config = dict(
    horizontal_flip=False,
    layer_scale_init=0.01,
    patch_size=[2, 2],
    precondition_frequency=20,
    max_precond_dim=1536,
)
Rows from block 2 of a small image embedding model, named by matrix and row number. Rows with one number within an expert belong to one neuron, the router's apart. Each number is 500 + 50 x the weight over its row's rms, rounded and kept within 0 to 999. All counts start at 0. Numbers have three digits each.
Before each expert's rows are labels from the 100 images, of 14848, where the router gives the expert most weight on average: "patch colour" is the nearest of a few named colours to the mean colour under the peak. Only what is clearly more common there than usual is listed. The data: flat shapes of many kinds, plain or patterned, on busy backdrops.
# router: slot weights (model.blocks.2.mlp.router.weight, 32x48, trained with AdamW), inputs 0-47
# up: expert up (model.blocks.2.mlp.up, 16x16x48), inputs 0-47
# down: expert down (model.blocks.2.mlp.down, 16x48x16, transposed), outputs 0-47

# expert 8
patch colour: yellow
router.16:501463478452403501526472547526498520434505493507471533500522508568536488453549477577449554578554516570640490465551398560499500510396589532474503
router.17:491417487469543492474453576429508491472492503507459566479656568523526456408511441539436485517627492456578529434506473486532526466530499505439490
up.0:414476471508533542515509493508588426418433452479469464462494407546544522530429591471472460484490464472443565542512376425507581428534504501498519
down.0:528495401478487575564602495538565443559523487594420477456517493484462496529497501531536531393519588423578434508539483588495524521502537458513458
up.1:536482465530518479516479521463548435385525526465495476438499476458527412429532499473533474530514389413528565437437411458561518577592517518441522
down.1:483470528445499502367431480548586509571489410492457521496444522491429518531500389513497506501495562474565510607473493506478445500599447557537454
up.2:510496427473514517515470584379507551482490502478447505480534461442477369447532447552486522417567457497574524450482412449524551437458558466486434
down.2:494525565407542446421514465527494608420512573420490534535455493454538569481491514559430537510466433567536538536523488479522473555439529489424601
up.3:538358571461486422505503490520454466495416481507506410452489568419540568547552476510438528486555462475602416477498517486469463522528453490487578
down.3:390570443553448498479425523383516361543506481531517472443579550547479533543483497486545458475505525467510513544509465598464571497540506536497443
up.4:505506536529535566492528457457537513396522526548476545526637442536551568514564543540511524530467429457438466483392422449486438487536436487474566
down.4:506498459541536521606505468547593497554443484536382421508487527432458452483513553450580431442544543474483474496494449476438541565471581511588488
up.5:521526491462498645588438494498577508477358519502455522491492457514445491512535426542427524495548494548465500513546498591492544481465508446560408
down.5:545495455584518585616595556459529503536438563502474543531419537461439524457500508512517518491620526531514503477441491477452578604540520473529530

# expert 12
patch colour: brown
router.24:559561558458554476494515443536624413409556554495392506488480463557506488508502508493447568496489441462546473544524406491485437415518475554462463
router.25:528466482504481507483516516478513468502507511477496491570561598616472439545539451518480593573466452508508552603541477483384478413468583576490451
up.0:494541466506501504473470535493501542577459438549572475511465457386406434458548575488577578489602536465434481461485531501536557418487573538547474
down.0:565541388584431560534537558470487430578533540450546465465586509494450436472505532470538425583517550485528453458454541545455542539548439480525463
up.1:469525468511512484491493518535639407449446495579425494567494512527497541602522501445608597496475441521493570531553515492515502451544552580513506
down.1:470485585462550572494538476572516486559492483582432507455480517482507552494541551493526514582504455478512381602530440549388488530434530439557545
up.2:461531450570524471544537497502518547542455567487474540422601555529522413524404406447452470506476486504468556576547450445418493541513513533462403
down.2:501536495476522473568552433524423507485582518491503443490526504519482502470426635500502473530595471496424551396465574448605524547477482572543498
up.3:530454607535478486506465480421501425467461516454482538530490544486543615484580455545461438409505505527588466423517464544613524504442474497437504
down.3:470538485528501533516483497489519497570377581560500462442542516477474474555451484505573422489579490484574567470399519485554569494553513535498365
up.4:547391476431515473490516432523470538501527526445512486506470554536518464461492479451553540489438551523502461572524525433377505615430540418514601
down.4:524567459539446528489560585417470462476464488444513491584592573473497539487559526441581518537493498418510466505434554576540507529594410451506493
up.5:485497509535565540523505457465516523552529482474461475462488368490484451460408486379511562536461421526463450480475519407425528578596456474483449
down.5:530552499546481512528483592481533420490446464543432502492553434544444368437493441420433576469474518485477510574444542467436502505482434566528558

# expert 10
patch colour: blue
router.20:519493551369477572438566480520526400453430516478388533490560548617497480455525528553512537525434484539473479562499448492452460478523521567491475
router.21:524457466406517511457572522472571449491502537419443541483574457587523572559559496487502464612426490490491504600444436559476486535504472577498532
up.0:497491469549520600467467625498486401424437507488475550502525476464471495558590508582440531504567422487542531467489509510411487458566528555516422
down.0:560478464561542551501568530577578494505496460564487500489565466446477424479487569444530473475538589430557481420512511543498602571529443488550405
up.1:479436600406563448534510446459556537461551478412442511474484532515535548409530580529494466473462405485530467540480477454508486514506537372519438
down.1:461443459584556496531488422513639562542438534546470541496464534547438463423474564529548495405596518500491501483568494470558552505500437550525493
up.2:350557459519516479528503544490514551583454482512555523564466556551551515511429574520459474409535515469468574502486552525612542455453458533534547
down.2:526465423538443549514556529493586440527529580461442386430505522464560563469523498476614529494562531453584455471514506574504511560513474446561496
up.3:456519546470571509436531432520561500434536476464480539400555492532517555567451540513580419575448442454448436551448444512522548583556453477448501
down.3:458443574493446401481498532452566458527464472498534445680582474493446522521468479491477464534536549519526454455430480469481502416487413523478477
up.4:386467495425542472490522539520493570445501524517488423500521437520469491600384547582532522529486493436536347506513468565492504519533505442508490
down.4:546544527601479481535548470493473442563445528526462480582599548469468529426512562454550487539524541481421451508498621485407485446562553536543516
up.5:448438517479545468546487532514524536574502466591523410531500416620550527477363554499562467566449499494444465496504498517495559424533490459561484
down.5:623510508593514566563552541535522482557437562523481526612556457507466471481525488448506465510524527463574439474548524460435443424491439548454429

# expert 7
patch colour: red
router.14:526528469391523553452543484578514399466442480470435504513554500519501374552504484552465559539567474522545492520579526576495403493466530547541437
router.15:517594476508481580485500450517543415428417533496470511523482550595537401510524494512533608600519518453528488557610449487472471530542553532489495
up.0:436516486478521527616515448563510519503428522543559472492593491527593435534488448491485472564550490377433559542499474471493565537565486475439423
down.0:519396507512521434455529473448520495520492449360511486516456571601569557590514441534439540523538503505524577532512412500499415497461532481502449
up.1:398575490517504519462521423519469516538513478448476482404470560561481412459564592458574455507489445535499522596449449520480553548601540476500462
down.1:608576449633479543536501547569512459537529462496460490499522477530495534480491486461526399611474525472514543428532573456486492458521461499534385
up.2:384399469559497493570508599523518457570460537561458481462570484541508489511407535452483480560487533460432543463617455497478512555527463524492552
down.2:496587461525529550550525526538530492549571502539436426428554482497461486467540454475548429521592555450561460488438482466466539584612490461549412
up.3:345583458467548552470504522487434519558502482499503500467512618528579425493488555460541437472530532482389581519505505478512513535578502515467465
down.3:610536484602391602542620477479529463532497478485547474542540533499461530507487542522576485470548513417481473413465508542489506540537530417519531
up.4:447482525448544505427573493501526436422472442493481434446506630555498407560502472422561514510492433524483497468534487470417495552578439576517471
down.4:573587458520467537561592568434549417550454470544409458506516485433440517434521565483562530500470555443526400532476507449434523498498509441519474
up.5:520540479544540485553540515501507465379533461553484394451422497582567505610498509497535449578468477500471518524425439462590510593529496509449509
down.5:434438557394636475488466423410473579499609527457532452479489521475498536528538400500444509496432445549520492565501440516486508495522497516492491

# expert 0
patch colour: black
router.0:585473485421401500541483541511546471539522500494392546538523433569571492576487534502482547584476534536564432474508479577553436457492485561485593
router.1:579527486470453516493526488526584487426534519436484420481468558577562506569605523442398472533500493457562488500492404496475452517588498530415545
up.0:561501473543431586561422527539478457583420563550516484550508501490439450509502527553452623453519578494463575479474512552511540488459481514592429
down.0:536607492574432505508532567431491524576539489436413546533555486526484431533539460480523438489477527430553447564425580398464435500501494539488487
up.1:574496557395487489464453417507509593447557524435482506459485512440448555525529533466527481522431536520454422471513553435503559618564530437443525
down.1:470563519498471461551544508507408431607510435511610502571546515491396479451403526502538477557496490565444435451416460495472538459534541480509483
up.2:505526555509557433523508494464564502453505421455405458460517458641560595490541495470472412527453432488467500453465481502550534521521474416412464
down.2:395507486531497418546552536476604477487515475515526497514469397539480367436444494483440570489558410484517502462431445454451501446482478561492503
up.3:588515535512585431479581450553534441432517482424485484488523478434495508501540531501388443511530402565498401455393428503485523530519475480505499
down.3:529527457516478428579521518565449468509552513496473519430475430511430412455463519414531390486495494469496447518365497523458539528588484493541413
up.4:567407516505444476496538497499472575494529536519608510479509484545587582488518392507483547484555521485528485526484571584637543546437496484458453
down.4:502554371568482605524504430506514432503548540642479514510519489457465515465509564477550494503491537496532434461485505591422532521531491583563482
up.5:513414548492561455446507542480550514438576406481483498480538487554543524621454504549454443588472469531465375482445465570537506514554459468510538
down.5:504427575526498461488407550455486555542474501558430569470513463430508580488566508420506510531492529498403532480511493506468512424446449416518631

# expert 5
patch colour: pink
router.10:486546592465480541527519440487558470430539474405400560478559525547583384422504489599458516507572544550486520582520460480516478507514476530489484
router.11:515569532517521492565498371566594448470517512515452564466570562595546565450510494496432473515487516517466512627521419530537533447500514511447524
up.0:512464543487575536483505501528545520451498523533470469478561462557534490501415581464563430495395489428444463528636451534521585427562464460514449
down.0:459459553470547489478532457572543567513519495488494575560432503463488419436542467565456580510486483451572483487523454388499410470471510465431619
up.1:575492460510498601554524510496505451451521536403502504528549536508428444467543441542446495620557457420498580540486459559496493440487485538428408
down.1:432440596452532408429441414511499599471507506513508491493486488567473604495472434543442530441471458527484515532563470500595452494505489559477588
up.2:564448554465457565506496522459497444609417494408506525528424449536453428493520417507450540528480548582572460474531515554487504418525542410533523
down.2:488431436598517536516498547572465565500593499531461491455521497511496448434514530389526449509546504520450441398508576462453549431421517469576505
up.3:495450492542566567451528492530584546413477464439426433458431497563507474505432597468583414525450518531470525561578501484484549461552542538498561
down.3:582547483575452547533574601507581475590494537527437494518601475422471441479502491425547483529544533443563433476507522540430560497485488470535445
up.4:399548465636488511583470501494547498464570482494438550461540462561497549426396499538547417485546494437448512499481408452564475514540493498485488
down.4:507487534508539452438517417463607513507486399495504557625426475562512531456456364528437496511515481507496523524462459492520430604491468516511517
up.5:499479461548539514573516494571490567522444584510471609443572510543554562524501531506448525492389498436488514577623474464435565454520463489531504
down.5:569501546518506389518569519515458554451573449529541520577548501457448548506514543538453462463539451541467469550478554433550472450453502428415622

# expert 1
patch colour: blue; cyan
router.2:457536581491541505501504422518543536447570436522491438455392460507512576538541539471524499559461428490508480578462430448603577581541481457474544
router.3:572532481410461548493511479545520422462492551463402511505464487536442491560553572564447540577489528520578446532550450486428414440446544577537485
up.0:510505530444544616451479543434536470527482454515480399515464456542520418540520441563517420495539455585533577481504427487532533567527468391509550
down.0:554512493476425571579556478585483536455527487568371515411556502480400448552534533542490451558500549518544475493437475556471555509467544526571500
up.1:475419592493448499496482434611520636518561449502424453518463453599510528468440494498489563463471464575515470498483506567482455450434450482526499
down.1:481522595477544525428457506427488496504476490426543484581440558579479545559467395591423517538502528485478529432532447557576532520459525553438547
up.2:474542517583582586515487439569607451475510484478484404503499483427504608407456501479475487456445495459509522444553482562523515480467408504513572
down.2:485474605494529512430486483430628537463492494497468529533399525548580520481373495500522576411574488489521492525482452518474455537525492542434558
up.3:534585504510462471410514459603477592511460568488577448495505558565541526463543539449435429486494513528553481509514501544572551541448539573418571
down.3:456532521534544401430423490464450484417526534404551479447548550536617501544467421534433568485510451528492532591440509559494500451502525518499451
up.4:564548457468527549514539402483519437505427495584518489586532406543476516574379505531549501521535477462539452472500608467506460472490568532569533
down.4:519530444633461535554477538533452458515542504595481503409546442394525492505560642488459529566460490470514466479581502531476481486485504453530475
up.5:554448549484524459538514469547426513508446466464490541550535549446525511399598374546488553473509418492566497430525486530582600492436475483513471
down.5:487613419535483535447544503500565499562516526526524505469530444493428460572466546546590498498547595510496523473496556619442425473585487524524439

# expert 4
patch colour: white
router.8:495524467424508502586506435573562500452456518560416464451474508651562593492503486492466540528453514503419485592514493495461487473448556568470530
router.9:561500528491470492570430496496552484511500530531465461540480565597542576521540607470502539551445541428519479554600484522398463440470619511504516
up.0:492379490450483407490493574537397504563445513604561446538528486488529451513480395544472505468479518491546470466469609523488535473422512502490440
down.0:494508528491516587493481458474487496468532547517520507541480361444536414449491538442525624502438480594492535461485484514450572559603444483540443
up.1:463463512574511451508478593509585510527542414481468427432485461352525490498495518473471540430566452595484452399448486490458490500501442471499463
down.1:445548446549503547441547509504572470520513529478514491530505500538454420450469388465495446560457409451527524460430525496402531587565530507478382
up.2:460516462494520547552431441463584431475532533550502535537546608519491512589424603538550514468491449541449485559501434455495465414590487539530541
down.2:566472534448509536560473526589511546478461488532455564432440489417587575462455475564468463506521510560468470458454541425524501567417561504393542
up.3:477488535479594501440474457470511618477504502473486555549566559663527480546520532452564482462405533535413548564483557502494505509460482523547505
down.3:523488426533498514537562497443437387525437538462445502555647548505416510559526501478594459534494559456466477530491518450465556477577440487494529
up.4:484466557521511493500509505513559569507458454491493430478454367503574485378414510532543437494522506547448512516417467473545519562512504384419468
down.4:481525465525480520387573549463586484502568522507486421446515514564490487484513444461461424552526502495517484515449439475368456543563388524568464
up.5:496515530509512434520513538553472485609529471511589456492516402456485446505486459435585439467532554505420520406397542435517492549591436486500513
down.5:502566421573448600570506545499416413521459461485501491454505493515532447444530520408514503553452556505509447417474533472404526532584473480521418

# expert 13
patch colour: purple
router.26:487475440439544562492489478518577449501460579483382526466484525520532403535522439589521547505509556550530537469563488565501438480462596594487439
router.27:537604580512502535504492358541545481555505467468420454470446459499479536497470551407498545596458476556496413589500438496522478535476518512510556
up.0:499500458456498479548545468484424477461469481626594361543444454394550464562481540478461486546498487475589436533519508482500548453443539494524507
down.0:490521454535417556517443582540506445561524499505461465524643478512508487551573484463517491561489576410497458484465505531429530467534393434553440
up.1:557554447478514576516400503407441415474450510526474531560460474451496492459555464537453558387446512549581565503538493575526521472515539510582462
down.1:527546437486449586608538464566488464536450522540378389497591488423548504448498479476524458518508508496607464552468520481514551550522542541502502
up.2:557481527526561426424601452480449545434497473516509431503488557509523502468529374452568399461492462492444496405536528508539545589491508477438498
down.2:486563466536483588598553549489458405542569500462545435450560505504489452485560543482547476543514513526499488412423530512416508464610466478570442
up.3:383564380532444530477457505448505554523583499579538533539442512526510483483407578485547521513506591520397534449494554469522525502554451498530495
down.3:612550428554427549538551585605555458587454475508438505492546533550518471474471496515548492487508478533464492444444543493471564549590466468460424
up.4:471507430566482542467497629452504576450573468486500507492494617505487494525459565423531450486546542531406552405514538515465464503504459502421572
down.4:567557478600453593530543551502495467610518471454417489405588511485439430493502476474514493548484521462526393494451539456441511508488515422532466
up.5:425470519453479473463482461384570522473529447464518467472350529522385577407505542477449469477452522597480449526510492496536525459474524517522499
down.5:452426550473539469460522394566561562463472490467544547564405583560516525562433444599488503473507482529493526556531433498542451542532563475434526

# expert 9
patch colour: pink
router.18:429497517446526486481504484474480471380516553419411448459559473558448463414565526552433510581532552460491481502485371536480504484544571484456478
router.19:482499503466598583501514528475478465481493425435461497453607505529550511380513564584442474444573437508541487459503443581505547459520427453464533
up.0:526606512512494552560621532535528511436549450479530634460522502565594508498460378497545467470477500559497456540535485499534513516540473538469434
down.0:472475547604489502552467513415396497507521384468453466468567455421422509486529526451563421511548542515541549454487504510535554434497503443590514
up.1:422497500565511531490515618478537475582538499597520503597529521556568464480470612545499480477490531536424513513522497484521606434560448486542565
down.1:565552391472492628494617544549489453572493575437479500485495476486510477460535548402508470538481505499485553498499556543502555543605510556542504
up.2:432495440486562557531504504534534479428465487526477584464587526543488558479421432547484454456436401433447470500546471523576522510525463418543397
down.2:581494463501524597462576468433535510502489532466462527560406350535491465508506585502523495501586467505555462475504520534462568490471535422582544
up.3:509488524457607557432523519508543472504407449440405400521485499536614538501534573533484421454568497550508486411525461535481500425521490465463517
down.3:438487496510579396476486497562475557411520506541486642465412532513557517527489487499521492482453471571489512526499453413577437505525555494429583
up.4:546464521468489528423474480499455403494455456357495574465521515491553426523486439523443571546557490491581517519484443582457439417483508562512549
down.4:515508518534441553509495528538463381569529460569470429498574507469418571408600547457466527547472479529519498499533534512488518414461384543506543
up.5:380591580478500486439445456538548510482538484505472544481491448540522445586463439456543397488458528462396495498483527380526479536519511455463532
down.5:469560464567475537582592540495470461542603536489466464423528598516477513469592501490577537511547574488528440496417498504450531586497457489451439

# expert 11
patch colour: cyan
router.22:511521479461510548493497496493468356549482610525486436554479469481534562474567547469515543564504542561498445560617470572443446524504510484499601
router.23:485515455406455598457480458518500503455451590548412426558444459514530527521542494562469586545502546497529482538512381572467475482480501497470603
up.0:514546499449573553453462531484553409514417454506548471520551555494611469406465496576468493421587446530528477422465485565517494416478497458457511
down.0:454536439561561514471463464544554468529494523516478460542370489594489493494418383500547463483520510465513426533572481499462537550538501605591515
up.1:480492473545503538576563482517569431463484531449462524475579461569492620430553419538425485498472437437535577502588472550485544479475413530512486
down.1:413430564443513449552534464499530533432594496557549609478478508540548508572534484501470588397577555514482522546493526525569422513538532502464514
up.2:588496550436508480456553475600537394516487449417412464489480462565491548409537518500496494595473514550493476545570464548557572529506466520509571
down.2:499514602449505411492440489516516563492517584483551501434441448528484426547542429527405451442445421498546534487529482549450469612467542489473552
up.3:507483477415560490550574528548492542387449538516492471457453537535563559441560551510423474489473516370457486581559521590488551497502436516514482
down.3:530545449568488534572549507474463414465591501441423398489493509514453500499556603464524519564516583465494461539441525508441607494540521481557446
up.4:445519472553482459517485433603535600552550464504508513512418427585512510452509584550527529534473562546579476615480502431524450473482439475465459
down.4:520548506570504517567580534452536486479513551491517401457490586575479455597542449491514467468562513404600480489491569514529450499551449520507395
up.5:500617514578545471480545456508543475493442549468534501426587564438482496450400507501469441429474554455465515449553463539619536523533448452462518
down.5:507554572482568432425520383506534455440527530468486489494495497636472465420439480526546515494552418522455526481505555475564478587566574504502490

# expert 2
patch colour: pink
router.4:498559538483549500464448447523557452485531524382479475555475553610543423544546492494491509539449544564474514578610432480459508574493555582491522
router.5:514565546467516515505550439570571380449579477470463461529488567602510502580583425520507511536438491532518448593489457490466505460464516570559504
up.0:434524516517492452562437520510521538565514527613657531502447497441521503539490526552570500486488532367495505488469562557488555593468506485473523
down.0:535500418503511528503535524555588386567383576544481465506500542489475420552522500468559448538541537419462480527492466497458466589468447454523420
up.1:556508479512504546388557410430543448457547488442452454433467532601453477526422512534561508560489440532533470530417486470425486440579470524508526
down.1:506502529433568480391500542462416497515553418451551565508528413535534533627481488499476517578435544445442567476503505461584465519537503463514548
up.2:515538490557537578411430446577517432577511465534477591464475504566557529418476501503549452461518559476472484514523539439623507463522513483587557
down.2:536452422524525535588514484550535443606520564581452484495604463436470435451463472435521460527523468543561461412517458505443525479501479472603480
up.3:501526548509505408423568525404535476445566431454472407511479419509473433462495493476523481591486454540489538441446474492557395531533436429472497
down.3:449553445511504451524524556491449448572483516519651600498546464584542406428451505441437453521521475529473535494446535421524456518497468493541462
up.4:514483559539502413630548462565493527447519511541430533483559487546529549528544402474493461450413467464503482607525539507558584546509534533431507
down.4:486608510510423487536467490442555463515509575527584438451426526546557415496542453477487529521521487531552509507393557445489526527597487418531423
up.5:484585570545561444449501522551568498424572494477489529399551555498482506507428518447612454499420495522429466582544451484540504501546484480482586
down.5:550501456559463527611522532556542481479604483503508517486503469463487427475548460540481456569524543462441504387484572448419577397531482556500457

# expert 6
patch colour: grey
router.12:538468506424518516544490447526561492450512526446452466492516538538467501490570551522439537616444519603540475606550459504396446443497565520554569
router.13:518402510416476534555499426547526507490457523452438434514496535582524487490502483538501533574430526592500487577500426472374476443463548569556543
up.0:455554522572519516684540497549578507509481501540502501490452525535476483420460502432410552474523469495454518535515491469504558427514570393462487
down.0:511491510462547401505501455604465531506540530567547515552405517416555574518459506584516460441536510590385544505534468527548512507529553542442525
up.1:476522511512579459460527447519507534418532416450538449432564493526583571480475474470574506495434398508458480550512404502524519609547429466455467
down.1:429546450551476490503456475494431561466497536493541515547481385469434480523527392446438478550510436477436483465425482380490416464502566532460537
up.2:507507499517408551464428476456467480612412537431528566544486451450461438544399438491470561416595530567497521507489523554490462441539469485514483
down.2:563564478488447591490498506526533559475528509451523401528518549519534506516361493462489439568513509428525612554550433472485512560412456480508447
up.3:439492457540496545513449515549565457514421416443453553510552477526566499507463474524556397453536463542444500380422498520487535487551401466580478
down.3:582571400556414533588549537449526440599476488552527490442514472495442440476542527414559478534532517448544491450448501508431517519506481551513413
up.4:461501497473564402472516584557499513485511526527515482528531505473485406540480586381582555543467417526493436557461463433422397512458521514501469
down.4:520511402591451574536518530489527431578502477560493495560559482460491539430555563525515501471536507540565457540423521596561577489474477586520423
up.5:484472471459426438545543514525457598528507521580623422509556465490568618485503509459453507504466483503436588459534563474460527513415466481479545
down.5:533589475525453519466507539453462418589559457498583459555569488562518425564422478466517449534504494459485472511427468483452451534579433513504388

# expert 14
patch colour: brown
router.28:530532519403534607470551461535527424513498538453442501550495589530508468552497523598418586546481534564549491550524464571470397455484530518547492
router.29:512549443409506571464498432461530376468445502447458465547495515578520413485467500583456574520534518507519475543518454597525438478450507569522425
up.0:453549419450458543406428536479453529535495523463512500531497517511412425503441587471560512530543593455432549453570496432511481603516516503526579
down.0:574506462456526524548515578562504525508452431549560466514585543453473448461438512534494530425511570535576478452544403503450581598531525435514441
up.1:497516384489562538425531505485539508500519446431452490470554580550551517508438479559517464485549416537507495405486416576587428593487457503483494
down.1:450633510504482435492551493463502550534522578509448440493512461515464434495448516402600483507565411554510583481434574508475562459549487461500461
up.2:512519553431497439483558456463477535482470519511492476465525442590630519542491493514508456566411456492454419560455488461605545561557439435436520
down.2:419513541492530494464456442483599477526493408445536382457538462600518448485511433437480488525519510478574521547493493603423447510508434471504436
up.3:486551525536552564490495451478531459401459395433421457446520495494476500413490426591410449467593460535538531477519492523512514463480475419545440
down.3:482508502429542446493419458520493592498483512601531481434369484510536585455433496559528483480513559519485467539570486409525489456475488597425505
up.4:531415473508514508478589562569424504520469480542538430504515537387547589475526466539458483473507548413462504389520534556496522566417504459496429
down.4:500572443581503566596527540473553442568482484506515404524555439532451421460504542435516511573597484470522492456430539516466504514552431466536421
up.5:460489487580503511515485510531446493534464491463515588539683506450481609514437496540451490459542502429492431560579440452457515442506472528523517
down.5:454443535417557483521495547609525500467475492491436606455474523412564528536537458572457523440481483580473580560505487480570490537440540480469588

# expert 15
patch colour: pink
router.30:553587455519459610499466493522605442474516582432423539476525461507472480530550531528536552629485489459479538511475410538510494469536449594497509
router.31:554515446424426560472468483471517405483469552479428506553478504526519501527545497511454590623503506508520443538528456526455426461467592612568507
up.0:439549484607548498562514533466569490476503494455462593472479544454514384484412460456523461481464482397473551450557451562523478473512466389497490
down.0:458532571479565455460479529547500457441525504526518612562504572560552437478433514562461549466431598507467531573580453440564484444501532475452543
up.1:508586475513516490544564458481576513419527502431464549460519573470523540390506415484542462564464443517502455463494429491620508536552433506413514
down.1:487517546557558487497452512399520528523522569454505456472521499499414419473429430434469499553505383472503468383442508484504437512549538586560466
up.2:433510394510490587427473571476471554488491587497476569513596496453401488562510450479530494487539513476424555426498521546476460511456459582443556
down.2:542519467483466534510571599474458474541550552459550413563552509444423465452458548516512501628486566490502508486411530423463533543505428426526456
up.3:532501573486481478355420544508531493503527398473440421524401479526525467442424521561488507513495487553458405492552534590464506512440497457486519
down.3:442436544480497411476514533573536577403447468474546519600413473506466551531473502528411545472421380541464519509526553501507496532424479494468511
up.4:502505481447539508518502443511565471494519563480482466436542481598468574535557472513556478565357482398474504581536490539502599514491447594470526
down.4:452459545422552446485505493459499570434539442568531545527450478520589515567572471552423525478450425524405466560544471446528493432398523500493535
up.5:441569492549541617463442476504537473464522517530480392482546477447498500555470562447570514517450456439478538571456453422524546512623441460514469
down.5:537432551473506478488532484461537540486439510579442623461523547444527582509442569540471518446548430482501548438540526449519499524386557439455572